{
  "input": "log_mel",
  "num_classes": [52, 7],
  "norm": "layernorm",
  "qk_norm": false,
  "inner_norm": false,
  "depths": [3, 6, 3],
  "loss": "cross_entropy",
  "muon_scale": "spectral",
  "max_steps": 9800
}
Rows from block 6 of a small sound classifier, named by matrix and row number. Rows with one number belong to one neuron. Each number is 128 + 24 x the weight over its row's rms, rounded and kept within 0 to 255. All counts start at 0. Numbers have three digits each.
After each neuron's rows are labels from the 100 clips, of 14976, where the neuron reaches its highest value: "top examples" is what is common among them; "band" is the frequency band that holds the peak. Only what is clearly more common there than usual is listed. The data: synthesised imitations of 52 everyday sounds, one a clip. In brackets: how many of the 100, against the usual share in percent.
# fc1: MLP up (model.blocks.6.mlp.fc1.weight, 480x160), inputs 108-159
# fc2: MLP down (model.blocks.6.mlp.fc2.weight, 160x480, transposed), outputs 108-159

fc1.403:155128115086132109157103113095126110132157131108136141149121148126176161139153143131096112123092158088125156100128134094155130136139145153096155146172129159
fc2.403:129099160143137107067126117150114113144110128140119120089132141143097136146134137158067086108134149153136102099117142132171123128112157121157090141167188154
top examples: electric buzz (48 vs 1.9); church bell (38 vs 1.8)
band: 250 to 500 Hz (54 vs 12.5); 500 to 1000 Hz (42 vs 12.5)

fc1.194:132154072114138148137125148119168151110111104101076154160175162134141151121137119134153080138142152111162107125139154093121129123102124153138138136117158129
fc2.194:108153141150138093114156112090138134089180141136137130136145096110149092134144098116147130125131084160082129141153127117119120162145149155152097125142125140
top examples: waves (34 vs 2); vacuum cleaner (33 vs 2)
band: 4000 to 8000 Hz (81 vs 25)

fc1.364:094159103125139142150094131110132143113132128132098107110122142172129166156094120149145147139126109137193138147117171139120153161139158131133125106117105149
fc2.364:133114133145115137173105127146160078139156119149160121160144163054134153116156114143112128142076120158144149133109125161129169101146149111145148076138110163
top examples: frog croaking (44 vs 2); animals (44 vs 15.6)
band: 2000 to 4000 Hz (77 vs 25)

fc1.263:184134162125121124116124138118119096182123159074164055153143074113158111141131184107152114128125130162136155116118099133132118129125096146121109121091107137
fc2.263:109150120086154159166109124075102113116126082182118109113157163090100117154095152124146128117160132071130130158109165154109104136091137134181100123156110113
top examples: people (57 vs 15.3); chatter (39 vs 1.9)
band: 500 to 1000 Hz (46 vs 12.5); 1000 to 2000 Hz (38 vs 12.5)

fc1.350:144111116136149168136120124145113126143140177159170135169084145148136159112144135123135117105109138140183133123175106067146121117115149154100165154103163135
fc2.350:094119128166124156137119136164160111149115144141122154087157098131152135164124154151121154137132135129132099122102128147143172156129073121170133163145074156
top examples: people (34 vs 15.3); sawing (28 vs 2)
band: 0 to 250 Hz (35 vs 12.5)

fc1.225:146154156125115086130126153163158114105100162144095149129106173168136165087127133122161209121146151148150117122097107095115134117132146139101128139166121133
fc2.225:129177111104111108190136116133143102158096157140120135091080170147128120121098148137094115143142172093151096159094149142121111173139110112114163132141116123
top examples: helicopter (95 vs 2); machines and effects (95 vs 21.5)
band: 500 to 1000 Hz (43 vs 12.5)

fc1.161:135163166101130089125137146156121169108097135093087126121113115142155144128101099135147125128145140091120116103101102133131099120121108119103107124166134131
fc2.161:140157120096126107147121131160154138166130123104112110095139166139086090063137147138128100082135149091158086134107126135121083137179162090143129167117109120
top examples: helicopter (38 vs 2); ball bouncing (25 vs 1.9)
band: 250 to 500 Hz (31 vs 12.5)

fc1.376:111176098126121092102135169106107098117112111115155124086101134112115186122146078122119113121138170154152093143122090165117146137105117131164124141125083126
fc2.376:110151141147174102140121194127109138153066116126145141143105126149121143128152113122088119099124086142127114183134116131131103124136161078127105146125117140
top examples: phone ringing (34 vs 1.9); water drop (31 vs 2)
band: 2000 to 4000 Hz (62 vs 25)

fc1.411:131123174089144134178128163119154133156113087143140151113148108157102147115090115143136157103105143118160156135095176133163124116111101106141194061144164142
fc2.411:136128121117140101118137114147132159137111160132160116087119137144112124093162115191100104137123114117147164154174135168135169120136111117104096108141118147
top examples: electric buzz (55 vs 1.9); machines and effects (55 vs 21.5)
band: 500 to 1000 Hz (40 vs 12.5)

fc1.216:145140095101133113119098118104147151092138120103087151158169130122165146139071163129169148146121100119119104126110122148153104104142092116165146135121069108
fc2.216:154086155137118103120136175151134126107109110121120153147101139143134068080128097132163136143113133151177113116123123134093110110121152132140143129139150112
top examples: mains hum (48 vs 13.1)
band: 0 to 250 Hz (95 vs 12.5)

fc1.177:125165118124149077109081145085158137146162136116122132145157133138116128138144084200145128090173106127078161102132128117183170096115153125120156152095137113
fc2.177:139121172141130120134127100121120170066112127151106121120137091143156144124118117109145107110172088135135095124125128073124105123161108162137137157164105106
top examples: household (50 vs 18.8); creak (35 vs 2); whistle (29 vs 1.9)
band: 2000 to 4000 Hz (76 vs 25)

fc1.346:143110119097128069131140138158150133134135146105190082086111153135135124114124148112140105131125120171073101109111121130150148138134150113079106156182131101
fc2.346:131113111118169137122123138121134126139109102137109168162132083103141131168108125112138109145140146110093104142094140155102112139075131145135104145153134137
top examples: people (71 vs 15.3); applause (69 vs 1.9)
band: 2000 to 4000 Hz (73 vs 25)

fc1.388:130146148106122154138117154118168124100104096131106138135134173081132123146153096167124134133121191142135117041123116144126121114161133110130160130142116085
fc2.388:162108137112169112081145065122167113129170132117104129136171116112112139120148121126132141125142119106122156176118117156105124119147061162135116149096099131
top examples: household (65 vs 18.8); knocking (28 vs 1.9)
band: 0 to 250 Hz (76 vs 12.5)

fc1.454:125126093110102125128122129086118151176096110078197143127108096130105126137120117116139148080142147169160163120147129138121165114117097087087123126172113107
fc2.454:073132123127100118139148142165133117128135114164122120178114166113171135128127122155125117161097126125114128117132167117115153084133133117117154144118125114
top examples: group: household (50 vs 18.8); white noise (49 vs 12.1); pink noise (46 vs 12.3)
band: 1000 to 2000 Hz (42 vs 12.5)

fc1.153:148157117150111117128149129096138085121104139096152142085144098176082121126118127163108096115120122114134109112135111099077161143114123139170190170139102142
fc2.153:156089128121160087127125134105131107150118169150111167144082145142110125133163088171140144124104131151128145078159172142136150106104149130162105148136143132
top examples: mains hum (85 vs 13.1)
band: 250 to 500 Hz (83 vs 12.5)

fc1.96:149107162116124139117119148089074130161091099128149123161114152134089122107111115142094105115121127104136140129170175111146095138152107099149147185147098143
fc2.96:097155123072148140065100120176143159145122133122110130125166107165122135140149131100137145152120158065156112142106135067118131118134161134138125116146118084
top examples: mains hum (73 vs 13.1)
band: 0 to 250 Hz (99 vs 12.5)

fc1.293:163132145118108124079174123138113126104129163132097134095093141073119162131125103075193114114107148131100128163139143130108119171139131162108143153134151123
fc2.293:106142115147168131126102073168107133125171138141123123111133105104143176128116114117097110100153143112113111168133122114155122159151153194131095143145130124
top examples: spray hiss (32 vs 1.8); sawing (31 vs 2)
band: 2000 to 4000 Hz (59 vs 25)

fc1.395:175098149119110117128122110116104159126148144100147128151159091136154121120089131110137106166151075184133145110143074168089080131122138131126114101138160145
fc2.395:094073096117125163103129124160123167108176107110098127134080112178140133137154107130146143075125113097141079120159136089167104118109122173109178125144129120
top examples: machines and effects (90 vs 21.5); whoosh (40 vs 2); sawing (31 vs 2)
band: 1000 to 2000 Hz (44 vs 12.5)

fc1.244:143127138136164124127151101136169116111110123111148096107142171159132142121112166141148172135160152145131097141130118101107087165157181092133121124137128151
fc2.244:123150130151080117155134181134103171123139103136132134128131187107102150140134130131128197130114134198129152099119107116108104073108114123133108121057125102
top examples: animals (38 vs 15.6); mooing (33 vs 1.9)
band: 500 to 1000 Hz (40 vs 12.5)

fc1.0:124132145126147123140205107117143099124091095116115117145142205126118120097122163107114102096103129119150123180136148135107125116142187134132116102135123123
fc2.0:173164092171135135120124177141087157123103106129132116122159134140115133095139121104111185133138166176122141079108098135100128108092116131140121102082139078
top examples: household (43 vs 18.8)
band: 250 to 500 Hz (53 vs 12.5)

fc1.394:142135145124154131107147103132086138114125146120108169117068137155156109124151118172148100153140168100137127111142128148113119115087135129154126157146087078
fc2.394:166169109167124102146119144164122146153164137134129148154128127138149171106124104177139139146046135126162152129131121116121177103141104119099126113126133122
top examples: machines and effects (71 vs 21.5); vacuum cleaner (61 vs 2)
band: 2000 to 4000 Hz (92 vs 25)

fc1.62:095126151125119152145132121125104159155112181130134143151147158113155135121087113136130109086123118159148194086096163111108110111148132101157134120140092082
fc2.62:146101116113079123168127126139097126116116093071128144106177144125114124116144114159171113136090118106134091115142103097147134125158152077151123084136107120
top examples: rain (64 vs 1.9); nature (64 vs 13.4)
band: 0 to 250 Hz (31 vs 12.5)

fc1.73:181110083113090113153118108148153155143098128098124134173122117083142125112154153100126087121125115158128107127129114147144124110115112109102129134129141137
fc2.73:107101153138091146137096140098148148097116141139157148098126111149168133097120149138133124095141128104110116056118133133122109166122098119166154115145103106
top examples: machines and effects (88 vs 21.5); sawing (63 vs 2)
band: 250 to 500 Hz (38 vs 12.5); 1000 to 2000 Hz (32 vs 12.5)

fc1.355:118142145113111126086108139132124092138135074098129132158138107076152133109134123099105149124188098119136154119151161136154134142120151149133134133132153155
fc2.355:141141125144068122104119154109131152140162136119167152125134084134165101089132142127120125144123130125163097153097137128080114151112098132187082157144147076
top examples: animals (74 vs 15.6); bird chirping (44 vs 2.1)
band: 2000 to 4000 Hz (54 vs 25)

fc1.353:076138110170126083135175153109166150144164140102072099097121114119151121161107116126131114097132123126118129118128105176086102173123148146143137154138138087
fc2.353:119101145111106123111098123138085127121091150146136129124099100118134153157143156149135108160154137087137170134118112101093080137139125160118125129149122172
top examples: applause (61 vs 1.9); people (61 vs 15.3)
band: 2000 to 4000 Hz (70 vs 25)

fc1.126:107161125129146080101135124125137139108157132092115097135147111153123159157145142087130093135146153094096079144147099145122115120123131116146090135062134111
fc2.126:139145122132073075140122132096082122146135106126084133110142155160116133127146120145152061135180130093140131133157126136130135105116114067096158103153149163
top examples: nature (69 vs 13.4); water drop (25 vs 2)
band: 1000 to 2000 Hz (36 vs 12.5)

fc1.34:157110103133127082142085140145103144126106150084134154126142136106139103131100128147122137111095134169098180141140117133077091128143128120141146147172121151
fc2.34:140104127128130131142124121143095144117150127094115109089130152095148122125116134113135147120068150174182142129088155100081177128169092120159116132112105140
top examples: rain (70 vs 1.9); nature (70 vs 13.4)
band: 2000 to 4000 Hz (50 vs 25)

fc1.145:127152149131105129129144149126116100151084115135119183111111165125150129112132136161125075172153139135103106132121154132155130152111116118124147164118133103
fc2.145:120134166127120132147132125162083151123158120110115123134133122132128151204158129106122101136115093103140110095132092113097093123153127110139135108101126141
top examples: hammering (54 vs 2); machines and effects (54 vs 21.5); text has "noise" (49 vs 24.4)
band: 2000 to 4000 Hz (70 vs 25)

fc1.185:139133152104115161155116138111147137151148132134113145104155133093128130111067119113122133119124134138135091158102107172098160125115154112106127139106100163
fc2.185:130085129130136126119179097138150151136157132151132138076142148147059100086106156115070115115132119082125119103146123156136103154099112122121147138111146117
top examples: phone ringing (82 vs 1.9); signals (82 vs 11.6)
band: 4000 to 8000 Hz (57 vs 25)

fc1.66:144139166127145126115116127158099151099151113148150108105133125134116083097119128119134118130118084113154138150103141112165090142134152147147112093112065132
fc2.66:099186160155153081067102134136103110100105137144088119126124147108148106156134134110137115187127121112145118124147152137107111110127136127124146143136109140
top examples: household (61 vs 18.8); knocking (29 vs 1.9)
band: 1000 to 2000 Hz (38 vs 12.5)

fc1.473:176147150153137117140147118129149109119084119122137142164128133115155133114126173168119142143161137118118120090164124130120122154117110091171109162081146105
fc2.473:132119079128113144148141116122121144120135154157153165118113127128092111160177126145123126130109138092119110115123104120132096141141133100096170099084141133
top examples: hammering (57 vs 2); machines and effects (57 vs 21.5)
band: 2000 to 4000 Hz (56 vs 25)

fc1.236:106141144114141102139107126196075116092143130133160160114119136093155130123184143086088089099128129150137122127105104130144151107118159131088154180149103149
fc2.236:123143147122121163063118140137150123156131101182122086137132084150072101135109129110158175163127160120103111130170117123115133128126116113081107131145133105
top examples: spray hiss (40 vs 1.8); drum roll (31 vs 1.9)
band: 4000 to 8000 Hz (69 vs 25)

fc1.3:105169161110116128151081133156137108132084130119086122155103132144120120116170171147177149137136135106178142162097173133168124122137100137156124106095133143
fc2.3:157128166121108103121177162152123106160144135136152120126144038138114097154078131119112115136150085146111152128131113094096091134154131141120123145197117111
top examples: rumble (56 vs 12.5); signals (31 vs 11.6)
band: 0 to 250 Hz (100 vs 12.5)

fc1.312:105147105145143108122174102112146146135112093131132147094117114152120123137108134131142130166144145093119181138113134156146127136146115128134169157095145131
fc2.312:160138136084141152191102126175142102080097125145142142116119156155115106116145111093142127107159115142122126084131109115103148154123132102162141172151133139
top examples: machines and effects (97 vs 21.5); spray hiss (87 vs 1.8)
band: 4000 to 8000 Hz (78 vs 25)

fc1.152:097127131115096126114100130100151129105117172098168093141141151146116125118180147120132115110113090148103160134157120167186140120148145100102141147123152116
fc2.152:177118110163106161143126121135108086118132105151143173106100135109111089146119126133138101143156119111172119138155135142128154125114165155096149122148120137
top examples: nature (45 vs 13.4); rain (33 vs 1.9)
band: 250 to 500 Hz (45 vs 12.5)

fc1.478:112126088152110135166104093102103124148111120107104121153116112121104146144108114122088119115115146135130145149120130138126143119120166159126170076150156153
fc2.478:130104114127128114151149098107131121102095146152125121159176167174087138119153111194162154113159094158148112126154157130152160089110124125105105116136122112
top examples: nature (62 vs 13.4); wind (52 vs 1.8)
band: 500 to 1000 Hz (66 vs 12.5)

fc1.59:140159115163111123125145151110104109127153088126093149141123149138121124103113121151143125092148141107127133124117120152153148128170168147121119096093097136
fc2.59:151099100122159149128111115150147108075089154125100144150091115140153134121136171138117097152122117107074104116146157164179143115090146136153120136158190114
top examples: crying baby (48 vs 2); meowing (42 vs 1.8)
band: 2000 to 4000 Hz (87 vs 25)

fc1.396:121101131127128097132110170111110098163128151133120160084157172124131119125146122125165076120115138109154150154113092112154141170114124082112129110100148149
fc2.396:112118162134150100120135145143125147082130139128164127056101123124155133128137142143152107130116135135124077131131137112105117134060183094139136145111115108
top examples: crying baby (40 vs 2); glass breaking (27 vs 2.1)
band: 2000 to 4000 Hz (52 vs 25)

fc1.98:108099117124151123165134112115153142120110130101106095110133117134126146121144170138128123122091125141136127147157098155114132118163174119089119105128122125
fc2.98:114089160133110151141115126143121118120152087131126120131112125174177094112155149127096168156124115129119132106144149115156115105100101121131143123098132126
top examples: people (40 vs 15.3); footsteps (25 vs 2)
band: 4000 to 8000 Hz (53 vs 25)

fc1.213:166097118103131151109095121118152122137099140122108141117168124126131138131077120148136129105143128163114127142083181105111117137130165120119201128125106154
fc2.213:161129110109157148114115106161159148145067137097140134136134125135158154170133111141052150135142094153103114146094129129147169142136150102099146140130118157
top examples: electric buzz (47 vs 1.9); church bell (27 vs 1.8)
band: 500 to 1000 Hz (38 vs 12.5); 250 to 500 Hz (36 vs 12.5)

fc1.229:119156139143110104190136145158140199113122120144153122136103109138118128168164117114106133120134134134123091080128081110134118159140116086123159152151092171
fc2.229:083120159159085157136115166168150151164137181132165094127140103143109110109130115158122149147153071119127133125135114144114094079187131123107130106144134113
top examples: engine (54 vs 1.9); machines and effects (54 vs 21.5); snoring (35 vs 1.8)
band: 4000 to 8000 Hz (83 vs 25)

fc1.389:191119094135134109078170151116091152141153151161174131094148160091141094130118143125074122111117141126152153129122115126126131139131136125111112130115136125
fc2.389:145127131149165136141113117139142144154104108095127113113103115114107117143094157084131141140105099145149104112078201134084133135140166144104187158127145141
top examples: rain (47 vs 1.9); nature (47 vs 13.4); zipper (40 vs 1.8)
band: 4000 to 8000 Hz (56 vs 25)

fc1.260:111080136116085125081120081112111096128128119144088106129189112121110174160126132137147126082115132119141132099176143133109111118108114098106157131121139114
fc2.260:139121120136164133140154118133109122117112114123161156136171126131184097121136104144137119148155134143155122155139114120138115150074148148095119135144137098
top examples: people (43 vs 15.3)
band: 0 to 250 Hz (68 vs 12.5)

fc1.220:135118144127164115105092138126154143139111130123133154148142153162144132117140100182118157094097179120129158088172143176175140092158130105088125114111103133
fc2.220:098104086092128120106134139152146144132135150118148129143124131141124144119154124172130124062127132069143121123133131142150102136135099112115123123115137129
top examples: white noise (62 vs 12.1); signals (55 vs 11.6)
band: 4000 to 8000 Hz (55 vs 25)

fc1.268:133167127143118138132154171111153103113194149149083143125137159123141129119127104164140085134144089118096120121152139163144193103114110158138121177133142124
fc2.268:140091134129142129164129076113136160122143176140153141186116113150119134117124124130153130097113141105134124111129110138132126108108138094083155109133159152
top examples: household (75 vs 18.8); creak (72 vs 2)
band: 2000 to 4000 Hz (99 vs 25)

fc1.231:113118146155113105131100150139101160096097160120089144094146148102086155155132135110127123129191154135142158089113058143118128118143097115100130093119126124
fc2.231:127144113130158116150188148107088156135138138103140115155150150093108143110107123115094121142073173179140113140101093114094110144113132138108121145131104166
top examples: engine (44 vs 1.9); machines and effects (44 vs 21.5); rain (33 vs 1.9)
band: 250 to 500 Hz (43 vs 12.5)

fc1.368:113121114149136180128077141098089155128156120117135122138122107122112118133154178108170090119124100124110096145171152107159134112158105083129134121098091135
fc2.368:137175118104134085123122134143155101049119113120144107123143134176114088163134131098113103140119077124113092125144150129144132148119164124115121138157094153
top examples: reverberation (61 vs 34.8); text has "reverberant" (61 vs 34.8); nature (43 vs 13.4); wind (35 vs 1.8)
band: 500 to 1000 Hz (44 vs 12.5)

fc1.189:125152157089123182128103170164104135100144124139127103083125125088093161166134146131161141089112139166121133170138116136134107108132156136109107117111137088
fc2.189:133148137128151114136129142144158109132131162136132143151099130123156114091126126141138114157142133113115103113139146081116120115148164163139123128164111137
top examples: helicopter (40 vs 2)
band: 250 to 500 Hz (38 vs 12.5)

fc1.367:114126114167080078143183131150126132132126113167142123164163138103123081103142153082131109099100086133118139140151107109143134146123121157099106093112133193
fc2.367:084121171125139101135107135121111153130127109080119180110101104173105119104151131166095101128144106122080097155120151129128164124150106140150101155146122122
top examples: machines and effects (86 vs 21.5); car passing (47 vs 2.1)
band: 2000 to 4000 Hz (68 vs 25)

fc1.258:101138158096151126159134143159135141157136115153114151112161114113149123104107154171155120131118121150110095113176113131161137162141112092108149168120120147
fc2.258:133113159200114124182134094132159121126156159129119111124129123158065120143130174126188142122122121093112135108090104078166116098103097096118165133157124163
top examples: engine (82 vs 1.9); machines and effects (82 vs 21.5)
band: 2000 to 4000 Hz (64 vs 25)

fc1.76:156126138122158083111160158119130126112101102126120151160118145142161117155102128174140100159091177096141119122130119134162129127143127146159148125106135098
fc2.76:103139126126113106129128096150167180147115120136134102116119148140074122103129075149119093107124100153107115121135124130088101148130122137162120126143063128
top examples: rumble (34 vs 12.5)
band: 0 to 250 Hz (86 vs 12.5)

fc1.188:135144157118103149128135098155119177127094143101139168133121094160093107144107134189091132141112150108142160138145119172153137115099101154128140088114115127
fc2.188:140189122132114111132151142163114128135103131169151162082142136162168121093121142139132087124112152132161119168129113146146189121113120110118090090126147140
top examples: white noise (70 vs 12.1)
band: 4000 to 8000 Hz (57 vs 25)

fc1.311:114153131128088139164124123109127145101102186125108109164128161163109157153101123127141124128171124109150124110123146122121126105114123134139107148124099132
fc2.311:156127094086137153167112150129144127150130142132097144133114136116123116071091158107088149077139141112135136137141159120135118141138157122124098171125127137
top examples: ball bouncing (43 vs 1.9); helicopter (27 vs 2)
band: 500 to 1000 Hz (41 vs 12.5); 1000 to 2000 Hz (37 vs 12.5)

fc1.333:113144137163185117122126110147119145149094087120116155137138118181146167087143135167116145122138120121130096119151135121088122146128146116117159158146114147
fc2.333:133152111111163137108107134132106066135175121124140109126144109105130127188147135130134134108113121113162165112117171136148121138155129129166074171121126183
top examples: white noise (79 vs 12.1)
band: 4000 to 8000 Hz (96 vs 25)

fc1.1:139116102110144158096087145094108115114104130124098155120103118113134144154161176095133108149132174108154159106146160123144140164157142116102103126111126130
fc2.1:100110136130098077156111125135111156181154141131143133126112157124142127152132163173125088164135136122096140090144106092123156124117136108125137123138132139
top examples: hammering (75 vs 2); machines and effects (75 vs 21.5)
band: 2000 to 4000 Hz (83 vs 25)

fc1.18:162144090124136117126132110132139123094159136097112123144135150121147161124163114108156121086122150145148118101118139119132139134097105096137153143121131174
fc2.18:086158148131149130133137157120138113131181113141125143170117086088142116166155081121072133169171122120139150151132135131128122130115134141188106124133135143
top examples: electric buzz (62 vs 1.9); car horn (26 vs 2)
band: 500 to 1000 Hz (30 vs 12.5)

fc1.419:105122089082132149135141138154159130132094127099133114149123139129119104127137153109127088121139107137123113103112103126142163104096162105141082133144129125
fc2.419:063161108107145127124147175094132181116155107098142119121154132093146126145105149124131103130161134147073116132113129115132107155152127132133121093131124128
top examples: nature (78 vs 13.4); waves (75 vs 2)
band: 2000 to 4000 Hz (62 vs 25)

fc1.357:144141137095177132122101113131157098091090127146137120140135146109114141140171129087156096110141155109139087103168115131109132127130058113116149167138130184
fc2.357:139066113135154137140132087157120118085140105114146155118114105073146106115106117131137108120147111117096135139119133154153124110158135113190122122085127148
top examples: waves (85 vs 2); nature (85 vs 13.4)
band: 4000 to 8000 Hz (84 vs 25)

fc1.210:120166080138077135150125100115109173150061128142143090122126126140095134136107089082154122120134118116140131135111096137109127123133129175128158131173154148
fc2.210:112089147112105127118149142164131137103131142138122153138126168094060110128136158175138146155140076133124091123140136117137129110139140121091098106134147118
top examples: rumble (38 vs 12.5)
band: 250 to 500 Hz (37 vs 12.5); 500 to 1000 Hz (31 vs 12.5)

fc1.294:193142116102127098125134115123116142115149146126066119143119166137153121141168146113127091083131138110095116153118126114095100112127131127148158160097096169
fc2.294:132150093118171066095145139137158099125142145108118164151100116108107128139099104113058123166139102177096131154147167117135116145144134158205140174135145133
top examples: electric buzz (57 vs 1.9); machines and effects (57 vs 21.5)
band: 1000 to 2000 Hz (34 vs 12.5); 500 to 1000 Hz (31 vs 12.5)

fc1.313:087150138156139143100180147111136130105086139128156151091131151107154152139123121130122184100134155137070101063119082114136132133108139166145130130115165133
fc2.313:174131141097135093128116150128103086124116182080140105128150114139148156136148149146119096168137139168148181154114113118134116141136123184133176143115155113
top examples: people (37 vs 15.3)
band: 250 to 500 Hz (31 vs 12.5)

fc1.415:116178116142135098117106139166085158084148103120122086101165123104140110104181105151125168124148112127104105154142147095137100124087128131151094147120168122
fc2.415:133121172155135133161078133105113154114155100098126119145133093148138159111170097154151166118117133103127147125154112057127111150122122126111174125149138139
top examples: people (58 vs 15.3); laughter (29 vs 1.9); muffled (low-pass) (29 vs 11.7)
band: 4000 to 8000 Hz (81 vs 25)

fc1.151:158133134107133144090145089136118096082154106108112154123120159132151141093099117148127120120109141146126142088109120109120180131168124106133129126128096113
fc2.151:119147148134123110112117142140131190118139158117126160146119137086145156138123147123150088128117081129111087123168156123129167161117159092136110137158148104
top examples: crying baby (51 vs 2); people (51 vs 15.3)
band: 2000 to 4000 Hz (84 vs 25)

fc1.375:119139085124174132115114127151154110147157108187086101107178107153151160128123139130089092155113137140132111151127122166175130110129132084149127135137115124
fc2.375:107178122166107093142144145106104140116107135138099128106109123134147167091096104130140110160152130120144135155137124106112190067128124129115108136139136143
top examples: reverberation (76 vs 34.8); text has "reverberant" (76 vs 34.8); water drop (28 vs 2)
band: 500 to 1000 Hz (51 vs 12.5); 1000 to 2000 Hz (32 vs 12.5)

fc1.341:173113166125114124148118160124081152141137126107163149176096136158104131125145104106139121105150110108143108136137128157151119158108178127141097125106142101
fc2.341:100156127117131086129154112186121164131126099160115098127122091163141106148150116172130161145134145149123127096110103100142095163131176092095142087120121126
top examples: nature (44 vs 13.4); stream (34 vs 1.7); applause (27 vs 1.9)
band: 4000 to 8000 Hz (71 vs 25)

fc1.274:165118121084141140119133120111141149105097113134157097115089146103122182176143117115085125109083106097169107137142112177142137136149126129155108131112085138
fc2.274:130086130109120132142094158092120096142186133131135125109164085151098105132115097156091121116118147115144127142105107139136144101139153153166154126120102166
top examples: signals (91 vs 11.6); siren (65 vs 2); phone ringing (26 vs 1.9)
band: 2000 to 4000 Hz (61 vs 25)

fc1.47:152122114129127152092119080112117136114085131152097167127110133109165150115130160105132134134155120105135108093140072156151105139136089114136086134108132178
fc2.47:129108127146136113118128135135085125103120131103101106106144098145176094116109156100146114173162140125097087154129084155117104139153148100145120123157133142
top examples: machines and effects (73 vs 21.5); car passing (32 vs 2.1)
band: 2000 to 4000 Hz (57 vs 25)

fc1.243:086119175111123161161151126109120105117133156131093131099128146104112170065085117090152136085117163113123161119156149129129136146130143087168135137168126135
fc2.243:119140110131078134116106117119163118116116120100171185165125198130130116118142108118145108152147166124107122129146110102148133149138113150090106127131134130
top examples: helicopter (57 vs 2); coin spinning (26 vs 1.9)
band: 250 to 500 Hz (38 vs 12.5)

fc1.306:077147184132104098171133153108140140129103142141118134090085087126110122161155101125136158129149152095106138131160077154120137172131132103117150086136084129
fc2.306:115089141115117128150106144158133163159102146165135110161115084107136184146136133153122108115168069105134136069105083104124124133118161110113105098140171124
top examples: engine (54 vs 1.9); machines and effects (54 vs 21.5); applause (35 vs 1.9)
band: 0 to 250 Hz (40 vs 12.5)

fc1.400:150134159093145096143122113156156149133148089127114138114145160136113117147128195192120152110152082126152143119145117142129163115144110124117137119128110159
fc2.400:069120112146144080104163133124123094123142119135145107156110092149148126156159123128142113115159141162111162096120141183138142112161128136107123130131103080
top examples: rumble (85 vs 12.5)
band: 0 to 250 Hz (100 vs 12.5)

fc1.171:157165099106150117114108142152157124127137100086137078109152141161127106125121131133131144149148095126139132116128127140141157113125093072134140110173129087
fc2.171:128121121101130121086136137141106101152160124117172131135086109106111091172146120123162135129094164130120098085143140088109096075139084127109112107138121118
top examples: signals (28 vs 11.6)
band: 0 to 250 Hz (57 vs 12.5)